A small audio captioner, trained from scratch: encoder layers 12.
Rows from block 9 of the audio encoder, named by matrix and row number. Rows with one number belong to one neuron. Each number is 50 + 10 x the weight over its row's rms, rounded and kept within 0 to 99. All counts start at 0. After the name is the row's rms in percent of the matrix's.
# gate: second MLP gate (encoder.blocks.9.mlp.gate.weight, 336x128), inputs 64-127
# fc1: second MLP up (encoder.blocks.9.mlp.fc1.weight, 336x128), inputs 64-127
# fc2: second MLP down (encoder.blocks.9.mlp.fc2.weight, 128x336, transposed), outputs 64-127
gate.135 088:39 57 31 57 54 55 44 35 53 42 47 63 52 62 40 55 63 63 47 43 65 48 56 59 35 41 55 45 42 57 29 62 38 54 57 51 51 48 46 46 63 47 55 61 50 44 53 56 68 59 48 79 51 46 62 54 49 44 37 50 53 45 62 39
fc1.135 089:52 61 30 40 47 52 46 26 46 54 63 52 33 42 43 59 52 60 48 42 55 57 63 65 58 44 37 50 61 47 54 46 62 45 47 54 38 69 38 55 31 49 36 49 62 36 49 54 40 58 47 58 51 38 55 66 44 55 54 62 46 34 43 32
fc2.135 082:54 59 50 49 54 39 61 58 31 66 65 57 47 59 35 47 51 58 41 43 50 52 30 49 55 46 58 47 65 42 34 59 44 61 55 65 40 59 43 41 59 54 41 46 32 50 44 51 48 64 33 43 44 49 37 47 49 56 62 43 69 42 42 65
gate.136 075:52 60 44 49 62 43 49 38 32 51 53 40 29 47 38 57 57 55 44 51 46 48 59 49 45 56 56 47 57 49 39 45 47 44 42 58 44 38 44 37 52 55 64 53 52 63 53 60 63 55 40 67 39 23 58 59 62 54 46 55 53 46 38 48
fc1.136 075:47 40 53 52 49 45 41 63 53 59 53 57 53 49 52 35 55 43 48 53 49 46 54 46 59 40 57 50 47 43 53 63 60 47 39 53 55 39 45 49 57 52 38 54 37 37 61 56 52 55 75 49 38 67 52 44 31 63 55 45 44 64 53 53
fc2.136 071:40 54 53 57 66 46 44 53 61 58 44 39 45 42 50 46 39 53 45 56 72 40 42 52 57 46 54 47 44 49 66 41 65 49 50 48 73 60 40 35 25 53 49 46 46 41 41 64 36 65 52 53 42 63 69 40 65 40 72 45 48 57 52 40
gate.137 086:43 58 61 32 47 43 35 66 48 60 50 49 63 42 35 50 46 50 38 54 54 44 51 66 59 56 60 50 38 37 62 42 71 50 55 48 42 39 56 62 55 40 49 60 44 53 45 47 35 55 47 43 31 28 42 37 47 40 64 32 44 46 47 50
fc1.137 081:57 67 50 52 65 49 53 53 53 49 44 46 50 44 61 26 28 46 59 44 39 65 45 47 53 60 61 45 27 51 41 37 53 50 57 66 49 50 47 54 40 58 47 61 37 39 53 44 64 36 71 46 48 53 51 54 48 33 44 51 54 36 51 50
fc2.137 080:44 56 54 46 45 57 47 63 52 45 52 50 56 50 61 54 45 51 39 66 39 51 49 65 47 36 73 62 44 56 54 51 65 43 58 47 64 45 43 40 42 41 55 53 36 45 56 49 28 55 28 38 55 44 54 66 47 50 47 58 51 65 48 71
gate.138 102:51 37 40 42 56 51 71 57 50 48 52 43 51 26 54 47 50 36 45 39 48 59 38 59 44 56 53 51 51 44 60 56 43 36 39 38 77 59 35 38 52 58 57 44 48 51 44 56 51 59 42 37 55 40 37 45 34 56 58 56 39 57 45 42
fc1.138 100:54 58 55 60 59 59 54 65 38 71 42 50 47 41 26 40 73 29 45 50 44 55 67 48 37 55 37 50 40 59 50 60 53 36 64 38 51 63 48 52 29 54 40 51 60 42 43 37 32 45 67 50 66 59 46 54 39 65 72 43 41 45 61 57
fc2.138 097:65 43 44 62 53 58 58 55 57 36 45 56 41 37 33 49 28 43 62 69 64 53 63 52 54 56 47 39 41 57 52 71 31 44 50 67 60 55 55 43 47 45 49 57 52 58 54 32 48 43 39 63 38 33 54 54 47 45 43 47 33 46 59 46
gate.139 084:54 37 35 54 68 49 52 59 50 43 57 53 50 57 45 43 50 46 42 77 44 48 41 59 37 48 69 45 53 61 49 51 47 48 52 60 32 49 61 38 41 54 51 52 58 58 55 58 44 36 59 34 30 56 26 47 46 43 36 56 70 54 52 46
fc1.139 079:48 53 50 57 54 58 33 61 34 49 43 47 59 59 52 45 51 53 61 52 44 40 57 53 57 56 62 67 62 51 66 55 79 44 41 42 54 52 44 55 55 44 44 55 50 40 36 60 49 31 26 75 43 55 44 43 65 58 70 48 47 49 36 52
fc2.139 076:58 36 71 58 36 57 50 46 62 34 50 58 59 51 47 29 56 45 44 47 50 47 58 43 47 65 64 62 29 55 27 38 34 38 36 52 47 58 55 46 65 45 49 61 44 43 49 40 29 45 67 39 32 59 68 59 43 42 57 46 53 52 49 56
gate.140 084:29 42 38 60 67 52 72 58 67 53 59 66 71 50 75 54 47 61 54 52 55 48 44 54 52 54 43 47 42 39 69 50 58 66 56 50 59 62 54 62 53 51 33 46 44 56 53 81 64 65 42 58 44 53 44 50 56 57 51 60 45 48 50 54
fc1.140 084:54 48 31 49 39 59 49 56 50 40 50 59 45 54 61 43 58 54 45 63 31 55 62 45 36 59 50 40 45 52 29 66 60 44 48 48 72 66 59 50 59 55 58 41 56 37 49 64 67 36 72 48 47 32 41 54 50 48 56 33 50 58 34 52
fc2.140 079:71 52 64 43 48 51 59 45 51 43 52 60 67 43 52 62 34 47 45 61 54 47 30 54 62 37 53 49 27 56 60 70 45 50 45 41 45 58 55 49 64 54 68 57 51 52 62 57 60 43 65 39 56 63 52 53 45 43 41 57 51 48 56 49
gate.141 118:60 40 59 58 50 40 50 38 51 57 40 31 46 42 48 55 39 40 47 63 61 42 37 36 34 63 45 35 42 48 63 70 49 41 41 40 53 46 52 43 61 53 56 44 48 54 70 46 53 57 53 39 42 50 48 48 55 52 57 68 50 55 73 51
fc1.141 108:61 38 49 31 58 62 53 46 46 51 62 48 77 72 35 74 49 49 55 55 51 35 39 49 57 30 52 63 85 50 70 45 45 65 48 52 36 66 46 53 58 33 51 57 58 41 69 62 39 55 49 57 45 63 43 57 51 57 40 36 61 47 39 49
fc2.141 115:55 68 59 54 48 49 49 50 41 65 43 54 61 62 54 42 41 46 50 50 58 40 50 19 54 54 63 33 52 56 63 62 58 37 52 52 45 47 39 53 55 54 56 46 56 40 49 56 61 27 52 53 42 60 59 39 61 43 57 54 58 61 40 51
gate.142 136:53 33 37 55 57 60 57 39 44 48 52 63 61 57 55 38 39 52 40 64 65 56 43 47 60 69 60 61 49 45 59 39 53 63 56 54 49 61 55 52 43 63 49 45 61 52 65 43 62 43 59 54 32 31 41 37 44 49 34 39 52 45 58 35
fc1.142 136:54 68 47 46 46 59 60 50 50 50 36 47 39 45 63 46 46 36 39 41 41 47 59 65 46 34 39 40 35 44 38 52 50 41 72 49 59 36 50 68 47 64 38 39 38 49 48 64 68 45 46 69 58 47 42 50 53 66 60 53 40 44 49 54
fc2.142 138:46 57 36 59 33 48 56 63 68 47 43 59 70 58 43 72 56 70 58 43 37 46 55 46 47 41 47 50 39 50 57 46 41 49 31 51 37 58 53 34 75 51 64 51 53 51 50 48 48 47 60 32 35 59 63 45 74 33 50 43 52 62 45 51
gate.143 095:43 52 49 52 25 46 52 38 31 51 41 51 41 53 33 35 45 58 59 53 50 51 53 32 52 69 41 63 53 51 72 47 45 48 58 47 61 56 47 50 84 61 43 40 46 41 46 43 45 53 57 74 44 30 42 43 46 46 52 46 58 62 52 53
fc1.143 089:44 49 42 34 54 53 41 34 75 40 37 68 31 45 63 59 37 38 39 51 56 59 35 59 57 27 41 47 56 49 63 49 53 68 57 58 45 51 49 46 59 46 65 55 48 54 52 46 52 57 46 58 75 48 34 46 52 41 58 47 53 57 51 60
fc2.143 082:45 53 44 59 50 36 63 52 63 69 48 34 46 49 32 55 55 59 40 41 49 59 51 32 58 45 33 60 26 47 32 58 30 57 47 57 48 54 36 63 44 49 35 66 57 48 50 38 51 50 64 43 65 46 65 41 42 43 44 47 51 54 41 60
gate.144 073:44 51 48 41 35 45 67 34 62 60 51 48 30 58 64 63 36 47 56 42 43 44 39 53 68 43 42 59 59 48 41 47 40 66 44 50 40 73 58 57 52 41 57 42 45 52 46 56 49 58 53 40 55 61 39 66 44 35 65 48 45 52 37 53
fc1.144 082:67 57 55 50 49 51 41 57 13 46 45 46 68 43 45 34 53 47 59 43 50 56 68 51 41 57 46 57 35 59 43 50 59 54 57 47 62 45 43 52 40 46 55 49 42 42 65 41 41 54 39 40 65 46 57 42 60 61 64 53 44 48 48 34
fc2.144 072:51 49 40 54 39 59 52 59 45 62 52 64 58 56 28 58 53 42 58 61 65 53 66 40 60 50 34 45 51 49 29 55 47 51 47 37 62 63 45 49 68 56 54 56 37 60 56 39 60 60 60 59 42 36 50 44 39 42 42 42 62 39 35 53
gate.145 094:58 48 34 56 79 42 68 42 34 41 49 60 39 37 43 41 51 54 48 59 43 44 56 71 48 36 52 47 37 44 41 46 50 47 58 52 50 32 55 47 34 53 43 41 43 50 46 41 57 57 45 36 60 62 55 32 44 48 48 66 51 52 54 36
fc1.145 093:55 27 52 57 55 54 48 66 34 40 53 59 48 47 44 43 52 58 40 56 57 46 62 41 47 62 56 38 67 54 57 44 54 50 48 42 54 47 66 67 68 57 34 58 48 43 69 37 26 53 46 55 40 36 51 36 41 32 32 42 51 61 60 31
fc2.145 088:50 53 35 55 55 43 52 51 69 51 56 47 61 36 47 39 51 75 41 42 28 51 57 35 46 43 45 50 43 48 53 49 55 56 59 52 50 40 51 39 57 50 50 44 49 68 51 63 66 44 33 26 40 52 51 50 61 39 38 52 57 56 43 64
gate.146 093:45 45 50 64 50 46 54 44 56 52 46 51 45 61 39 48 58 44 62 47 49 51 36 42 45 36 48 59 66 51 72 65 54 44 23 56 47 54 60 44 59 62 58 59 68 52 65 45 29 54 61 62 56 56 28 46 54 35 61 49 56 51 43 61
fc1.146 089:41 45 59 53 52 63 35 57 27 60 41 58 42 58 63 31 33 57 35 55 64 55 50 40 61 79 45 57 37 56 46 54 45 62 47 57 56 68 62 45 48 53 50 43 42 50 49 71 44 43 54 48 54 50 46 44 31 77 44 48 68 60 52 59
fc2.146 092:53 54 39 41 32 66 50 50 55 47 50 49 44 29 57 35 56 51 41 36 47 60 38 62 58 59 50 55 58 55 50 25 43 55 53 50 36 50 55 40 67 39 52 42 62 56 53 49 48 51 35 42 33 52 40 46 34 32 49 36 45 43 53 26
gate.147 098:43 41 55 50 61 44 49 56 61 59 49 59 59 32 72 48 52 51 46 70 63 42 54 39 51 49 43 46 33 45 38 58 67 57 50 60 46 68 58 58 61 54 54 39 39 66 65 49 52 54 39 57 46 36 69 53 57 38 37 48 48 50 43 55
fc1.147 091:65 49 53 58 46 49 63 36 53 49 45 75 45 37 61 48 56 31 54 40 53 53 65 41 47 63 42 45 41 29 55 42 57 58 60 54 32 53 50 44 66 49 44 54 40 51 79 63 62 54 58 38 36 51 58 41 50 47 54 49 53 60 35 60
fc2.147 090:46 49 80 57 49 38 55 44 53 52 45 34 39 42 54 57 56 62 53 39 52 44 49 47 43 51 52 61 42 60 69 55 23 55 53 64 54 62 53 42 48 49 62 54 46 48 39 44 68 61 43 51 50 42 57 40 34 52 52 60 42 49 63 55
gate.148 106:70 62 79 51 46 57 50 37 47 48 43 54 57 63 35 54 48 47 50 50 35 39 40 53 47 68 44 42 60 46 52 58 51 57 66 51 53 50 48 52 65 37 37 57 46 48 44 43 59 57 21 50 63 47 59 57 52 49 48 40 41 52 35 66
fc1.148 096:52 55 73 47 45 42 70 38 58 59 24 30 68 50 55 41 42 49 42 41 43 54 46 45 55 33 71 33 63 48 40 55 41 53 62 53 42 57 56 74 58 47 65 51 37 53 54 46 60 53 48 63 61 44 47 54 60 37 53 36 35 31 55 52
fc2.148 104:49 51 57 46 61 52 50 35 45 57 61 41 49 41 65 45 44 40 44 46 63 45 50 47 32 55 62 59 45 45 44 49 52 68 52 42 39 33 42 61 48 60 41 50 36 58 61 41 50 58 55 54 49 36 69 45 49 68 41 65 45 46 52 27
gate.149 118:66 53 69 49 46 43 64 32 41 48 59 58 57 52 63 50 50 55 70 42 41 47 44 63 40 56 45 50 39 39 37 51 51 46 63 47 62 37 42 65 32 62 43 60 41 60 45 35 48 41 46 49 58 41 55 46 77 52 57 47 47 56 48 57
fc1.149 113:62 66 37 50 37 60 42 53 57 42 58 42 39 65 57 38 41 45 64 56 39 71 32 68 55 58 55 57 65 47 52 57 61 61 55 48 57 44 42 44 72 42 39 56 43 54 53 67 61 50 45 62 46 50 43 42 58 68 62 43 42 48 56 49
fc2.149 117:77 46 40 48 38 49 65 33 52 51 34 30 53 35 48 49 46 60 54 49 54 53 27 55 69 57 63 47 42 67 78 59 50 50 34 55 63 57 34 65 54 54 45 49 39 51 54 65 46 41 40 64 52 47 32 47 50 39 54 51 46 45 55 37
gate.150 075:45 53 51 49 41 58 53 65 64 63 57 58 67 50 69 45 43 52 60 39 63 47 61 54 46 51 71 51 38 46 41 32 63 53 55 45 57 47 50 56 29 47 43 46 38 38 54 64 35 55 66 42 53 28 53 59 53 44 66 46 63 53 35 55
fc1.150 080:44 51 50 47 52 62 55 65 33 67 43 40 47 55 50 59 52 45 52 46 59 56 42 61 37 61 29 53 60 36 72 45 53 61 50 48 32 30 38 51 58 51 26 52 52 42 45 49 48 65 39 54 50 61 37 52 46 55 57 46 61 46 48 56
fc2.150 072:39 36 69 39 56 47 36 57 30 45 44 52 42 51 46 48 26 53 52 44 44 61 59 48 50 41 35 62 54 42 60 62 41 50 60 55 55 54 49 41 62 58 66 43 47 38 52 37 58 56 47 62 51 42 79 51 47 61 39 48 38 55 55 62
gate.151 091:27 66 65 51 56 63 48 32 40 51 48 46 40 52 39 52 51 33 58 65 48 44 65 49 37 51 51 47 48 43 45 46 45 53 55 51 47 58 55 48 57 49 48 61 36 41 44 46 53 53 55 48 78 74 42 46 61 41 54 40 60 43 43 46
fc1.151 077:39 48 45 38 56 41 62 51 56 62 48 51 33 54 56 42 51 63 45 56 45 43 67 37 45 38 54 53 52 51 44 41 42 60 54 53 41 56 45 46 37 50 72 51 42 54 51 55 68 41 30 37 34 33 38 33 55 55 55 47 32 58 33 58
fc2.151 073:61 55 68 57 41 51 54 55 45 42 56 67 68 49 63 55 47 50 51 50 54 46 65 51 32 55 65 41 36 52 33 64 61 49 32 52 48 40 53 54 67 46 55 47 37 44 42 58 62 36 53 39 31 47 67 60 56 33 54 61 61 50 22 51
gate.152 143:47 41 65 44 50 44 63 57 53 57 40 52 48 58 58 45 43 54 42 57 42 39 48 60 70 46 50 29 39 73 49 67 59 54 49 53 47 50 56 68 68 40 51 54 42 61 50 56 63 43 54 56 57 47 66 46 58 49 73 42 63 60 61 54
fc1.152 149:49 45 37 40 55 43 56 36 51 46 46 55 33 35 46 49 50 52 51 56 47 56 44 63 47 74 60 58 48 52 45 60 68 50 45 41 52 52 63 50 41 58 61 57 48 52 53 55 47 52 57 54 49 48 56 43 67 63 65 46 39 63 60 59
fc2.152 155:42 48 63 44 55 51 52 56 52 64 48 36 40 53 60 38 46 48 34 53 48 33 48 59 38 33 35 63 46 48 47 52 65 63 51 45 42 67 56 76 50 59 56 46 41 55 45 55 65 56 52 54 35 71 53 42 54 66 62 60 56 53 55 43
gate.153 170:48 50 51 50 63 50 48 55 45 49 72 49 43 55 59 58 38 37 57 61 61 52 42 45 46 40 48 44 53 41 48 30 56 29 46 42 50 50 35 27 49 42 53 45 47 39 62 45 46 55 36 50 38 42 43 48 56 44 64 58 58 71 35 32
fc1.153 170:61 62 69 53 53 45 37 36 46 45 51 42 23 52 42 42 57 37 37 47 69 53 43 55 53 46 46 59 40 48 61 58 35 39 62 55 63 42 60 46 49 32 48 57 57 52 44 52 55 64 50 58 62 66 38 37 52 53 44 68 50 38 60 37
fc2.153 186:33 34 38 61 50 63 70 60 55 48 32 59 48 60 51 52 40 49 55 53 29 44 42 52 53 51 60 34 42 69 49 79 55 58 42 34 37 55 61 44 63 52 69 50 46 44 45 51 53 53 51 53 45 59 56 58 47 41 61 45 58 52 52 41
gate.154 079:43 41 51 53 43 56 35 57 48 59 43 55 49 65 50 62 52 49 48 49 43 63 64 51 47 30 52 43 30 62 59 62 32 50 63 49 54 45 41 54 52 53 51 62 52 51 43 28 65 51 40 34 45 43 77 37 47 56 57 36 45 61 36 34
fc1.154 070:51 38 48 49 64 49 58 31 51 39 57 38 48 48 70 58 56 57 65 64 54 52 57 55 46 51 50 34 45 51 39 61 66 63 39 60 36 65 54 59 71 54 49 42 28 44 61 45 36 69 67 49 53 40 55 52 58 42 48 64 40 70 47 59
fc2.154 069:21 69 29 64 43 50 52 56 57 65 50 47 50 64 53 62 23 46 55 45 46 51 34 43 43 38 51 52 56 54 48 47 67 60 54 46 43 45 45 50 22 52 48 54 47 55 42 49 35 36 66 43 55 44 54 50 56 53 28 40 47 57 44 58
gate.155 081:48 62 52 40 40 42 43 57 52 54 54 55 64 46 29 58 55 59 44 35 44 41 70 47 49 55 51 42 64 34 60 67 60 69 57 50 52 56 58 44 51 41 43 49 59 50 47 65 29 56 61 60 36 39 64 56 37 50 50 47 43 62 44 58
fc1.155 083:54 41 45 37 41 53 67 49 43 59 55 48 47 42 63 28 55 54 53 67 37 53 33 40 40 54 61 55 77 52 34 46 53 52 60 46 58 54 56 44 58 55 37 50 51 52 49 42 58 42 37 54 52 60 54 51 38 52 51 60 47 58 53 49
fc2.155 086:59 49 63 51 56 43 49 48 47 40 54 40 47 44 61 47 37 41 36 47 52 45 41 31 40 50 56 54 44 46 33 52 36 48 42 54 52 55 65 62 66 52 51 49 46 57 36 51 56 42 47 68 41 54 49 41 66 62 44 56 41 48 54 40
gate.156 104:72 44 70 62 52 50 59 44 64 48 51 59 56 30 56 72 61 52 59 46 34 34 41 63 47 50 44 33 45 43 61 41 67 43 53 43 58 42 46 45 35 45 38 61 49 54 48 34 57 48 57 43 50 44 58 57 53 28 57 38 46 53 48 38
fc1.156 093:48 34 47 43 47 48 64 50 31 64 48 71 60 21 44 56 58 52 44 63 58 55 44 40 51 51 53 43 38 45 45 28 46 57 54 50 50 47 33 39 46 52 43 49 40 53 67 42 61 54 43 43 52 43 38 46 48 56 53 57 30 57 47 28
fc2.156 093:77 49 70 54 58 37 43 25 28 56 39 42 63 37 52 59 48 64 47 39 47 49 60 42 40 54 48 56 50 46 43 49 49 53 69 62 69 45 56 49 36 55 54 53 48 60 51 54 47 59 61 68 42 61 53 46 53 54 53 50 44 56 42 44
gate.157 073:54 49 66 49 43 49 41 42 45 53 70 55 57 59 51 67 56 48 41 29 59 42 34 36 55 28 47 47 58 60 43 56 32 42 50 58 37 70 59 50 69 46 48 63 55 46 43 55 57 51 53 57 49 48 42 37 59 58 65 40 59 46 51 55
fc1.157 076:77 51 40 66 63 57 62 44 48 61 48 52 48 44 55 64 70 48 64 38 54 51 40 62 36 51 47 62 60 54 64 46 43 46 49 59 45 41 41 53 29 62 48 40 31 44 58 46 64 44 56 53 58 53 50 57 37 59 62 41 56 62 41 58
fc2.157 073:52 53 76 48 52 48 36 41 59 41 47 50 43 58 41 70 59 60 56 40 56 58 55 40 31 41 69 65 55 45 51 50 57 57 54 45 42 57 53 60 51 51 61 54 29 48 44 46 52 49 63 55 42 50 51 38 37 61 36 46 42 33 38 34
gate.158 093:38 44 38 48 40 53 43 66 45 52 53 47 53 61 72 58 47 41 41 48 41 49 46 39 43 65 63 42 39 48 34 67 53 48 49 57 57 62 57 55 59 46 38 47 46 41 62 58 50 32 45 42 44 39 44 69 52 58 61 49 48 61 24 57
fc1.158 081:32 48 61 48 38 64 52 61 51 52 48 56 50 53 37 32 50 62 46 56 46 56 56 61 49 38 56 37 47 53 47 75 54 45 56 55 58 52 52 51 45 49 72 61 37 43 40 49 43 47 27 35 54 64 47 42 37 61 73 49 47 35 46 60
fc2.158 076:47 47 64 53 64 51 59 57 46 47 37 42 55 40 55 49 37 73 50 49 56 47 58 51 71 46 54 61 56 36 45 43 60 48 36 39 43 61 51 66 64 42 43 50 37 46 59 58 51 55 64 60 47 53 51 53 41 65 57 38 71 55 51 26
gate.159 082:49 34 35 37 58 52 58 48 51 69 57 52 51 50 82 53 61 42 40 60 59 47 60 58 34 41 67 63 54 59 39 50 50 52 64 68 49 52 53 58 58 47 67 43 61 54 44 54 61 36 47 63 43 51 58 51 50 44 52 36 51 55 41 67
fc1.159 083:54 57 45 51 42 46 57 64 64 66 49 57 46 51 49 55 62 57 56 60 26 47 33 39 39 57 61 65 71 41 79 54 60 53 32 61 41 64 49 47 46 47 44 53 47 40 40 71 53 39 53 63 53 57 54 52 37 27 63 43 49 57 35 60
fc2.159 079:51 34 47 48 50 53 46 35 57 50 37 53 39 30 35 30 40 50 44 63 49 54 46 36 56 47 33 39 51 56 59 59 50 62 51 50 48 46 52 47 52 56 55 52 69 63 50 45 47 68 55 37 43 60 63 38 40 69 40 65 63 37 44 62
gate.160 091:47 59 35 52 64 56 53 39 47 63 51 60 40 69 51 63 43 60 50 52 58 48 70 52 53 41 48 39 43 43 58 70 42 39 47 49 41 55 53 65 34 48 61 46 51 37 52 39 58 51 47 57 52 70 50 47 47 42 44 66 54 42 68 37
fc1.160 087:38 71 49 54 49 40 59 50 47 70 50 25 45 51 52 58 47 42 41 40 65 39 43 47 47 40 67 49 31 55 43 54 47 44 30 51 67 48 50 49 53 52 59 58 71 38 39 48 49 31 56 56 52 26 52 63 59 41 66 46 40 36 62 70
fc2.160 085:43 72 54 48 69 43 64 44 39 54 44 56 40 46 57 51 49 48 54 53 62 43 66 52 47 44 37 50 48 49 56 53 35 60 46 63 61 66 47 26 28 52 60 40 51 48 55 28 71 63 44 61 57 56 64 44 40 44 53 45 56 48 57 36
gate.161 159:58 41 32 64 44 60 59 41 64 61 40 57 61 39 37 51 39 50 58 58 39 47 52 53 52 58 36 55 42 52 60 53 50 65 58 45 45 40 54 48 44 32 48 72 58 36 45 42 50 69 55 46 42 47 56 50 59 53 57 42 42 46 58 48
fc1.161 166:42 57 59 43 57 39 40 44 49 35 46 53 43 52 57 60 66 51 42 52 57 38 37 52 44 51 60 65 56 60 47 52 55 40 46 44 45 46 63 58 69 48 63 29 38 61 67 66 72 40 54 54 49 52 46 48 51 69 55 69 46 56 37 50
fc2.161 179:45 54 75 55 80 38 33 41 36 64 54 45 34 52 73 51 45 34 40 53 65 43 49 36 38 39 52 49 53 49 50 63 57 42 53 49 61 57 61 50 49 50 59 36 52 59 54 44 45 55 45 63 44 63 58 47 54 69 59 64 62 42 60 41
gate.162 086:40 57 32 58 53 44 42 53 44 38 48 35 49 53 59 51 29 48 45 40 74 62 58 65 66 53 53 37 41 58 42 50 46 22 59 42 42 46 63 61 61 50 44 54 65 41 61 47 63 56 59 62 42 47 37 33 62 48 57 48 34 58 42 48
fc1.162 089:29 46 48 54 62 53 57 55 47 30 61 60 47 54 40 48 46 52 56 35 60 61 31 60 57 48 36 56 36 51 70 56 46 64 42 56 25 67 43 46 81 48 50 50 53 50 48 45 60 33 33 65 30 58 30 58 49 50 40 61 65 62 45 51
fc2.162 079:40 54 33 59 31 51 44 60 52 41 49 37 42 62 59 51 53 40 53 53 52 57 81 24 52 36 55 44 48 44 45 49 74 30 53 37 49 46 51 41 48 54 63 44 55 42 44 53 50 44 67 45 35 52 47 64 43 45 58 59 54 45 19 64
gate.163 086:47 64 44 41 39 48 56 37 58 44 41 53 60 54 55 49 40 62 42 49 49 37 51 64 42 34 63 27 68 59 28 39 48 73 60 53 57 45 57 59 60 52 57 55 53 58 50 42 68 50 36 67 51 59 49 59 60 50 44 49 40 61 40 53
fc1.163 092:36 45 57 49 42 51 53 46 57 49 55 60 47 44 49 36 53 39 60 55 49 67 59 52 54 45 67 60 57 51 63 38 71 56 43 39 68 53 44 49 51 54 63 53 63 37 35 67 45 51 39 34 40 41 54 47 46 58 63 53 57 57 74 31
fc2.163 090:45 46 28 49 42 42 47 52 23 59 51 33 37 52 42 37 53 53 45 59 40 54 64 56 59 36 40 43 40 48 57 61 56 54 44 48 50 45 49 55 50 55 37 51 40 41 39 71 35 68 37 32 63 47 46 63 52 39 63 57 66 41 63 51
gate.164 079:46 49 33 43 38 43 59 56 54 51 41 30 52 59 68 53 41 53 60 53 43 59 42 61 49 50 41 63 43 55 30 50 66 51 50 47 50 43 56 50 64 48 71 44 58 53 41 56 51 44 63 56 55 44 41 60 47 54 49 45 60 44 34 42
fc1.164 067:53 42 31 48 46 35 50 51 57 45 66 46 36 57 56 66 36 49 50 45 57 48 46 45 46 45 39 70 62 44 32 53 54 44 53 46 44 36 73 49 47 46 54 43 36 55 63 39 45 48 48 53 43 42 53 36 43 29 46 81 52 52 47 42
fc2.164 074:61 57 49 65 51 63 41 75 58 52 48 54 62 54 50 37 42 55 64 44 51 51 54 42 64 61 53 52 59 38 33 33 53 56 63 49 44 47 35 40 48 49 63 48 42 41 45 29 36 56 56 45 49 57 37 59 52 47 39 50 39 68 24 40
gate.165 085:44 43 47 59 48 49 39 67 26 48 48 64 39 54 49 44 56 36 44 44 45 39 51 54 54 44 42 41 43 47 48 59 54 50 32 59 52 39 54 59 75 52 51 44 58 43 55 61 67 51 52 48 44 53 62 45 39 42 46 34 38 51 58 39
fc1.165 089:54 52 37 47 54 51 48 61 41 67 55 70 53 61 50 60 49 53 46 67 51 38 71 52 58 48 42 28 46 38 58 58 30 51 63 48 40 20 54 54 62 49 35 39 39 49 49 40 40 64 43 69 42 65 49 35 68 50 47 46 37 50 57 40
fc2.165 073:45 43 43 46 41 49 40 54 64 35 59 38 45 41 42 42 31 54 52 41 57 53 59 58 40 40 55 43 35 52 47 40 51 46 55 45 67 53 51 47 42 56 66 39 47 50 45 52 26 53 33 37 45 72 52 46 52 63 48 49 50 49 35 59
gate.166 090:59 50 31 42 34 57 48 30 51 47 43 60 66 35 47 45 41 54 48 39 41 49 54 61 39 54 63 53 74 56 59 45 24 56 52 45 55 48 35 55 64 54 59 54 64 65 62 31 58 60 41 39 63 51 54 50 39 42 49 45 35 38 43 68
fc1.166 091:60 49 66 35 45 58 56 36 52 73 55 47 55 52 24 58 51 50 47 64 50 54 60 68 43 30 35 56 39 52 46 60 42 48 62 52 50 61 43 51 53 44 56 62 43 47 24 52 40 68 50 50 59 53 57 51 39 49 47 31 43 48 52 65
fc2.166 092:60 47 49 51 44 53 56 38 45 57 43 54 38 57 41 52 60 66 43 61 44 51 41 57 64 54 72 47 40 50 65 69 66 50 50 46 46 59 55 52 37 43 54 59 57 45 66 59 42 68 71 56 48 52 43 38 53 41 50 33 69 58 60 31
gate.167 081:53 48 55 62 49 41 41 66 43 38 52 22 55 41 50 23 65 58 38 52 48 57 46 38 42 36 65 45 41 60 47 40 50 40 55 40 51 42 50 57 49 54 60 45 56 54 70 64 35 41 65 66 50 50 57 38 52 49 51 45 35 60 59 59
fc1.167 084:44 38 41 47 47 36 48 58 68 59 46 52 65 67 55 58 47 32 39 77 45 57 49 43 63 56 44 41 27 54 30 49 20 49 37 55 46 55 60 39 45 42 55 31 51 54 57 56 77 52 54 43 61 52 43 49 52 59 53 46 63 33 48 58
fc2.167 083:84 52 68 49 62 52 49 39 55 42 48 55 51 41 37 50 51 57 46 42 50 46 66 41 64 49 50 38 66 52 63 56 44 49 55 55 54 49 55 48 55 53 50 60 55 60 57 49 55 40 41 50 51 46 46 43 54 42 36 33 53 49 60 54
gate.168 078:46 45 41 65 44 54 53 36 54 38 55 56 57 60 48 50 60 50 54 56 52 58 34 49 46 48 73 65 63 60 62 37 56 38 45 56 35 40 40 38 44 54 57 49 47 58 43 43 55 53 56 67 64 38 39 44 60 44 52 48 43 63 39 37
fc1.168 076:58 52 40 48 55 57 32 54 56 52 60 57 45 30 41 47 65 48 38 51 47 39 54 61 59 56 48 39 51 49 54 73 47 40 68 56 61 31 55 53 63 54 37 46 58 52 25 63 32 46 60 37 58 44 55 56 44 47 47 47 66 46 62 52
fc2.168 077:37 59 41 55 45 52 63 32 58 48 49 53 42 54 47 51 56 43 38 36 50 48 52 38 58 48 61 43 35 44 52 53 46 60 35 44 30 62 50 49 72 51 66 49 54 46 57 44 71 45 62 37 55 49 62 53 62 38 68 38 43 65 47 56
gate.169 096:51 45 46 46 52 49 54 56 43 55 39 61 62 52 76 40 58 61 45 67 50 38 49 66 58 56 54 45 46 46 70 58 45 47 45 62 39 50 44 48 62 52 60 50 48 58 44 69 49 35 44 58 50 43 45 46 52 42 60 47 53 50 55 36
fc1.169 094:27 59 45 43 32 45 58 43 50 59 65 60 43 58 39 54 58 66 50 64 58 56 58 59 66 25 36 48 44 62 56 43 45 44 54 48 35 48 47 59 54 43 33 49 45 47 60 58 55 60 58 65 49 44 48 57 32 53 43 54 52 59 52 53
fc2.169 091:32 49 65 47 44 61 40 49 43 45 51 44 72 52 44 64 55 49 64 30 70 56 65 56 28 43 51 51 84 45 36 36 40 46 54 56 67 36 41 45 36 44 38 46 54 50 53 53 63 56 65 54 41 42 42 55 60 54 51 53 47 49 60 53